A small audio embedding model, trained from scratch.
Model: 4.95M parameters, waveform 16khz input, arch transformer, norm rmsnorm, activation quick_gelu, width 256.
Training: adamw at rate 0.0018, batches of 128, held-out accuracy 100%.
Data: trained on telephone keypad tones over noise or synthetic speech, 39062 training examples, 47.2 epochs.
Rows from block 4, named by matrix and row number. Each number is 128 + 24 x the weight over its row's rms, rounded and kept within 0 to 255. All counts start at 0. After the name is the row's rms in percent of the matrix's.
# qkv: attention query, key and value (stacked) (model.blocks.4.attn.qkv.weight, 768x256), inputs 86-128
qkv.220 194 [121 153 143 118 110 144  58 151 122 133 114 130 123 111 119 169  76 195 133  95  93 129 126 133 154 120 127  76  92 127 120 123 116  92 117 149 185  94 107  90 121 168 166]
qkv.221 087 [106 108 165 148 106 137 131 130 129 194 159 151 106 122 163  91 147 104 117 107 106 149 132 152 133 123 117 146 130  83 123 109 106 140 124 126 146 123  97 148 135 118 130]
qkv.222 121 [125 118  87 124  96 168 136 102 128 158 125 134 159 138 107 143  88 132 127 116 105 118 122 120 168 106 137 127 117  95 121 122  82  95 143 106 148 113 115 137 161 143 146]
qkv.223 130 [140 116  94 126 155 124 142 135 119  69  93 119 140 178 106 137 123 107 108 136 195 130 131  62 100 142  95 148 127 117 143 118 140  93 114 129 119 127 153 110 126 109  95]
qkv.224 094 [139 136 184 141 139 147 119 125 133 193 129  97 124  97 136  87 111 131 142 121 105 134 157 177 184 118 139 176 105 151 120 131 110 153 205 113 159 113 125 112 125 125 155]
qkv.225 108 [165 106  97 153 138 138 168  93 160 153 147 128 138 151 115 129 120 115 114 125 145 103 118 119 132 134 126 133 143 110 163 142  98  96 126  95 143 157 125 151 174 115 125]
qkv.226 106 [139  98 119 177 136 118 168 108 141 147 148 133 143 150 114  68 129 100 126 117 147 127 121 121 166 119 106 139 129 104 171 127 123 137 152  87 132 118 132 143 163 109  72]
qkv.227 099 [154 165 121 142 157  94 165 125 106 113 124 109 136 168 130 118 111 136 141 150 149 124 112 125 144 141 114 108 129 138 135 115 108 101 125 113 110 141 169 141 126 153  76]
qkv.228 081 [154 119  91 165 145 140 139  97 162 124  90 148 152 112 169 138 150  75 138  89 139 106 160 138 112  98 123 120 125 159 105 136 132 110  76 144 152 137 112 156 147  69 134]
qkv.229 140 [116 126 144 128 126 166  97 129 132 179 141 158 149 148 115 123 101 129 140  81  83 104 132 129 158 118 128 112 126  95 109  91  86 120 150 106 163 144  94 125 107 165 149]
qkv.230 096 [109 130 129 104 110 114 142 116 129  87 127 100  61 142 117 136 172 137  86 171 160 177 112 120  77 143 115 156 107 158 126 139 155 110 107 137 109 131 129 117 108  92 100]
qkv.231 099 [124 136 130 141 114 158  79 190 129 115  84 123 154 105 121 121  84 127 129 108 111 151 108 112 155 113 148  93 117 131 122 139  94  78  92 134 173 130 130 131 126 171 182]
qkv.232 110 [ 98 152 206 100 114 113  95 143 108 111 116 117 118 111 174 152 119 146  94 120  95 165 120 164 110 141 141 152  90 142 121 114 138 154 133 163 117 129  99 121  88 135 176]
qkv.233 088 [114 101 149 167 113 159 103 134 107 134 127 175 119 106 125 123 159 107  93 125 148 157 144  91 130 138 162 140 107 140 102 138 163 139 106 142 146 145 113 166 114 123 134]
qkv.234 083 [149 113  68 180  98 157  90 154 139 123  87 149 152 117  60 164 102 112 119 117 156 103 119  95 128  99 159 104 133 128 116 148  90 103 113 155 131 107 166 147 111 115 129]
qkv.235 156 [134 148 124 115  95 143  80 179 105 112 104 127 134 128 106 153  90 184 116 109 105 115 126 129 137 126 110 110 101 105 120 106 104  93 108 144 168  99 127 108  97 153 169]
qkv.236 099 [147 144 134 119 126 153 130 185 129 132 116  82 116 104 134 163 108 188 104 125 121 138 110 126 115 135 104 121 123 150 124 140 117 131 152 146 139 129 167  71  70 143  92]
qkv.237 101 [111 149 147 135  97 142  68 127 123 163 126 165 126  97 180 125 131 124 155 126  81 138 140 151 151 108 176 126 133 146  90 140 116 133 113 131 146 119 120 112 115 149 157]
qkv.238 075 [150 125 120 136  98 108 160 166  74  54  77  95 104 143  98 157 163 125 113 148 144 137 118  88 114 138  73 126 129 118 120 110 146  89 108 155  98 112 145 141 128 104 102]
qkv.239 085 [126 126  94 146 122 141 126 135 113  75  93 104 173 113  71 116 161 109  87 125 147 113 132  92 111 112 126 118 118 120 162 116 110 106  80 122 158 138 112 124 171 102 113]
qkv.240 113 [143 114  98 136 117 153 176  83 168 151 121 157 132 161 109 113 169  86 130 115 133 101 134 118 110 119 127 129 149  77 123 156 151 141 146  90 121 116 121 133 182 133 104]
qkv.241 093 [100 122 126 104 120 104 109 105 122 149 134 136 144 130 138 121 119 137 167  92 117 114 155 146 156 127 152 140 119  94 144 141 134 137 175 128 120 119  89 146 131 132 192]
qkv.242 108 [102 126 103 149 140 120 164  92 140 152 155 132 145 165 109 110 133  51 128 110 154 117 150 125 144 110 127 145 146 118 138 130 107 131 136  93 137 139 119 141 162 118 117]
qkv.243 103 [107 110 155 124 140 163 190 106 157 149 157 117 156 143  99 131 120 110 128 113 120 104 160 142 149 138 123 150 135 105 167 156  94 120 134 102 123 134 132 125 156 153 124]
qkv.244 108 [ 67 134 162 142 120 127 103 119 157 142 146 177 112  78 176 121 145 137 154 106  79 101 113 184 134 117 178 109 110 125 132 127 142 143 119 118 147 147 121 149 112 131 145]
qkv.245 119 [125 137 133 106 138 140 104 136 116 108 132 108 123 102 125 155 105 194 131 119  82 141 111 166 177 124 154 103  79 134 101 120 126 115 157 152 162 112 121 120 109 166 148]
qkv.246 114 [135 136 146 107 159  90 175 116  99  89 112  97 121 160 135 116 118 117 115 200 143 144 146 135 103 161 149 135 167 155 153 137 138 119 132 125  98 134 174 120 115 122  78]
qkv.247 084 [ 98 133 123 166 125 152 108 110 160 179 146 167 119 119 127  88 127 145 181 102 107 142 116 163 154 112 164 113 135 132 120 114 158 167 114 113 153 152  85 135 147 129 147]
qkv.248 132 [103 163 145 124 137 105 115 148  61 124 135 124 107 102 161 159 105 175 136 137 103 157 150 158 125 164 122 127  99 137 142 139 140 153 147 148 129 120 138  92  95 142 126]
qkv.249 107 [ 91 135 178 168  94 150  90 130 135 158 145 162  78 105 152 124 153 131 153 117 110 150 156 151 114 107 110 143 117 139 114 134 150 159 126 127 134 153  92 134 106 113 144]
qkv.250 131 [134 116 133 106 125  74 132 128 104  88 102 105  96 126 172 130 163 120 119 142 173 141 129 111  80 142 112 146 133 167 125 131 153 149  99 155 111 134 119 128  91  93 131]
qkv.251 100 [120 161 160 124 126 105 177 109 152 141 139 142 112 119 149  88 145 134 125 191 119 151 144 164 161 171 117 155 135 148 134  97 182 166 176 148 127  79 176 116 159 163 112]
qkv.252 113 [132 144 141  95 152 133 133 143  94 105 109 127  83  83 164 112 119 139 108 154 128 159 143 141 134 155 130 136 124 169 118 127 164 152 127 159 112 127 144 126 114 116 146]
qkv.253 129 [159 128  78 141 162 100 149 117 133  97 135  96 159 172 101 122 102  86 130 126 136 100 110 108 153 106  91 120 147 111 134 128 103 108 159 125 132 125 174 111 159 136  92]
qkv.254 105 [138 142 104  98 158 132 140 154  97  89 103  78 134 173 112 125 124 136 103 168 153 125 135 104 127 146 102 102 148 138 109  99 108  94 118 131 108 118 172  98 105 143 110]
qkv.255 164 [108 133 128 129 154 106 175 109 126 104 127  99 107 144 150  97 185 102 132 161 165 159 147 160  93 169 135 146 148 159 150 125 146 175 119 130  81 132 161 163 126 101  90]
qkv.256 117 [177  73 112 169 143 138 132 138 137 112  91 130 149 114  79 119  98 105 151 121 152 113 140  99 104 133 113  92 150 153 142 167  90  95 110 111 138 134 130  99  92  94 148]
qkv.257 100 [137 100 101 155 161 126 141 138 162 136 110  99 148 118 115 115 103 112 159 125 148 123 175 100  65 117 114  72 131 156 146 142 108  90  72 164 131 130 141 150 133 132 123]
qkv.258 099 [ 87 170 150 101 124 111 133 156 120 130 116 138 156 159 145 135 143 140 106 105 107 130 100 142 171 121 170 109 101  79 131 110 120 123 139 120 148 160 103 136 129 133 129]
qkv.259 131 [144 106 119 149 170 119 152  85 149 120 124  93 111 160 129 122 134  97 156 150 182 128 130 165 136 159 135 148 143 187 149 126 160 137 127 143 106 108 120 174 164 119 107]
qkv.260 093 [105 116 130 115 119 131 150  90 130 145 187 116 149 159 156 116 174  99  97 142 137 109 107 115 131 114 112 173 133 109 112 120 139 153 111 123 106 115 138 144 151 153 114]
qkv.261 079 [114 186 151 161 126 122 122 149 158 160 188  98 137 108 160 161 137 140  97 120 133 170 148 157 131  94 131 102 128 164 145 126 150 141 147 120 145 135 132 148 110 175 141]
qkv.262 110 [147  90  93 106 171 122 130 114 158 115  90  82 139 131 105 176 107 120 130 127 200 168 145 113  78 117 145  97 126 149 138 147 152 121 110 152  82 146 130 164 150 120 151]
qkv.263 148 [151 138 113 175 101 132 123 186 102 149 127 162 133 118 128  94  99 122 137 102 101  86 152 159 144  98 120  79 144 132 150 161  99 134 152 121 162 126 128  93 102 144 137]
qkv.264 134 [142 159 151 130  99 147 115 165 108 137 157 139 118  95 124 129 100 152 110 130  98 113  97 108 124 109 140  90 155  90  96 146 122  90 147 131 152 117 127  69  74 151 139]
qkv.265 106 [ 94 154 129 147 108 117 126 158 108  95 162 166 125 157 132 130 141 104 120 104  35 110 115 128 183 127 124 131 140 124  88 140  84 130 129  80 173 100 113  99 129 135  90]
qkv.266 125 [110 111 130 130 188 109 133  87 167 114 102 105 180 141 126 141 163 109 157 161 140 146 122 162 109 152 157 120 110 153 144 107 146 130 132 169 109 134 114 172 158 120 120]
qkv.267 100 [ 95 159 140 119 115 122 119  97 128  97 112 135 119 163 161 147 160 139 112 110 106 158 121 126 122 155 115 164 110 108  84  88 108 149 114 131 125 180 112 177 153 120 116]
qkv.268 093 [113 106 129 130 174 130 125  99 171 118 149 131 124 119 132 124 150 115 113 168 154 102  92 138 165 154 121 100 112 149 113 188 118 109  85 121 126 120 137 111 154 115 130]
qkv.269 092 [140  70  96 118 169 131 106 118 127 110 102 148 149 162 130 154 152 135 113  95 185 112 125 105 113 116  68 147 123 123 106 113  66 100 104 103 139 156 126 146 151  93 113]
qkv.270 105 [108 157 121 127  70 138 117 181 133 148 162 124 113 143 135 126  80 162 112  92 122  98 112  94 157 105 113 114 127 117 119 147 109 126 145 114 130 120 132  95 100 159 135]
qkv.271 087 [ 94 111 160 106 174 103 151 133 157 167 123 127 136 127 138  93 100 123 139 139 121 104 176 140  97 113 167  76 154 153 106 134 140 136 153 162 151 128 128 131  85 174 114]
qkv.272 085 [165 125 138 138 114 134 128 152 159 123 156  88 117 122 160  95 105 152 132 144 125 115  93 143 149 135 139 123 131 129 155 150 102 134 134 100 153 102  84 132 140 109 101]
qkv.273 115 [129 146 127 106 107 156 112 191 109 114 144 174 121 119 101 139 111 137 109 103 115 111 106  98 146 106 125 152 131 116 100 131  95 128 125  82 151 135 121 106 135  94 125]
qkv.274 094 [145 155 127 138 132 118 167  96 135 143 152 112 104 123 147 141 164 138 134 139 151 107 120 154 183 130 153 160 120 130 156 107 148 171 158 116 118 124 117 130 144 166  87]
qkv.275 129 [143 107 102 135 166 126 140  68 138 151 121  82 123 131 134 126 139 111 149 121 186 127 130 165 120 166 154 123 102 176 143 136 158 138  95 130  99 123 147 181 168 119 107]
qkv.276 095 [109 161 133 105 101 125 149 143 111  85 120 133 122 130 136 141 129 134  89 138 105 137 104 129 206 165 106 179 119 122 105 133 134 131 130 107 116  96 127  78 120 131 118]
qkv.277 098 [122 142 157 120  85 120  79 177 122 118 160 153 128 162 158 151 133 142 111 126  93  91 107 133 150 146 114 129 140 140  97 167 132 131 113  93 171 163 123 110 143 149 138]
qkv.278 122 [125  79 139  95 176 106 139  86 168 104  58  93 141 136  77 139 107 112 143 167 169 137 137 110  82 135 112 105 128 158 139 127 134 103  80 157 104 152 113 148 143 143 124]
qkv.279 092 [ 98 148 150 137  83 132  94 163 102 128 166 145 100 137 150 142 124 140  95  99 112 102 112 108 148 129 114 177 130 112 139 101 148 147 126  99 142 128 105 123 139 114 153]
qkv.280 121 [113 146 137 144  53 149 104 167  77 118 161 157 116 138 116 149 106 151 122 103  90 124 134 101 126 116  96 152 119 108 124 159 105 129 116 100 169 155 127 110  95 115 126]
qkv.281 098 [115 145 104 121 138 133 164  89 129 144 163 111 125 124 140 155 124 146 126 104 126 143 133 158 144 137 165 120 154 113 159 103 173 170 155 135 136 125 143 167 109 137 119]
qkv.282 105 [119 134 138  83 141  97 157  86 147  64 102 100 148 155 149 141 166 119 117 156 149 135 106 116 121 159 135 161 149 160  96 149 122 124 106 115 151 108 115 131 121 150 123]
qkv.283 092 [133 146 156 109 103 140 129 182 112  98 154 148 160 147  86 152 143 123 125 105  98 151 119  81 140 123 143 143 131 102 107 113  93 134 142 110 136 128 101 152 157 123 150]
qkv.284 187 [115 169 148 150  78 155 126 195  97 140 177 186 135 116 137 119 111 153 123 119  61 116 133 113 153  74 123 123 134  93 104 147  99 145 163 103 175 140 119 111  92 120 131]
qkv.285 080 [135 114 154 141 140 134 158 135 158 145 103 144 140 118 107 131 140 117 100  91 108 138 110 158 181 153 148 111 136 135 167 129 116 136 144 101 125 103 117 125 165 125 118]
qkv.286 120 [ 90 142 152 130  77 161  95 169 126 122 162 198 143 108 134 102 112 145  94 138  85 116 129  89 125 103 122 118 145  96 104 130 104 123 110 111 154 153 113  73 101 128 137]
qkv.287 143 [125  76 124  86 171 108 117  82 131 112  79  72 143 131 112 179 114 107 126 139 182 156 137 119  68 127 122 113 112 138 161 101 148 102  87 178 103 146 134 155 139 130 156]
qkv.288 122 [132  99 126 133 166 150 135 130 140 157  88 132 150 116  79 129  96 127 121 145 156 106 147 101  73  76 124  84 157 137 130 141 108 110 121 162 119 126 125  96  90 127 117]
qkv.289 104 [111  92 107  99 102 141  95 168 125 102 113 156 142 137 128 135 147 112 106 124 146 117 138  90 120 108  95 110 131 107  89 116  80 104  94 103 156 125 110 120 113 117 130]
qkv.290 125 [117  85 118 138 139 168 119 130 130 130  73 130 159 119  96 122 106 120 122 146 149 125 139  90  48  73 101  79 133 138 100 157 112  81  76 149 126 154 101 100 108 129 151]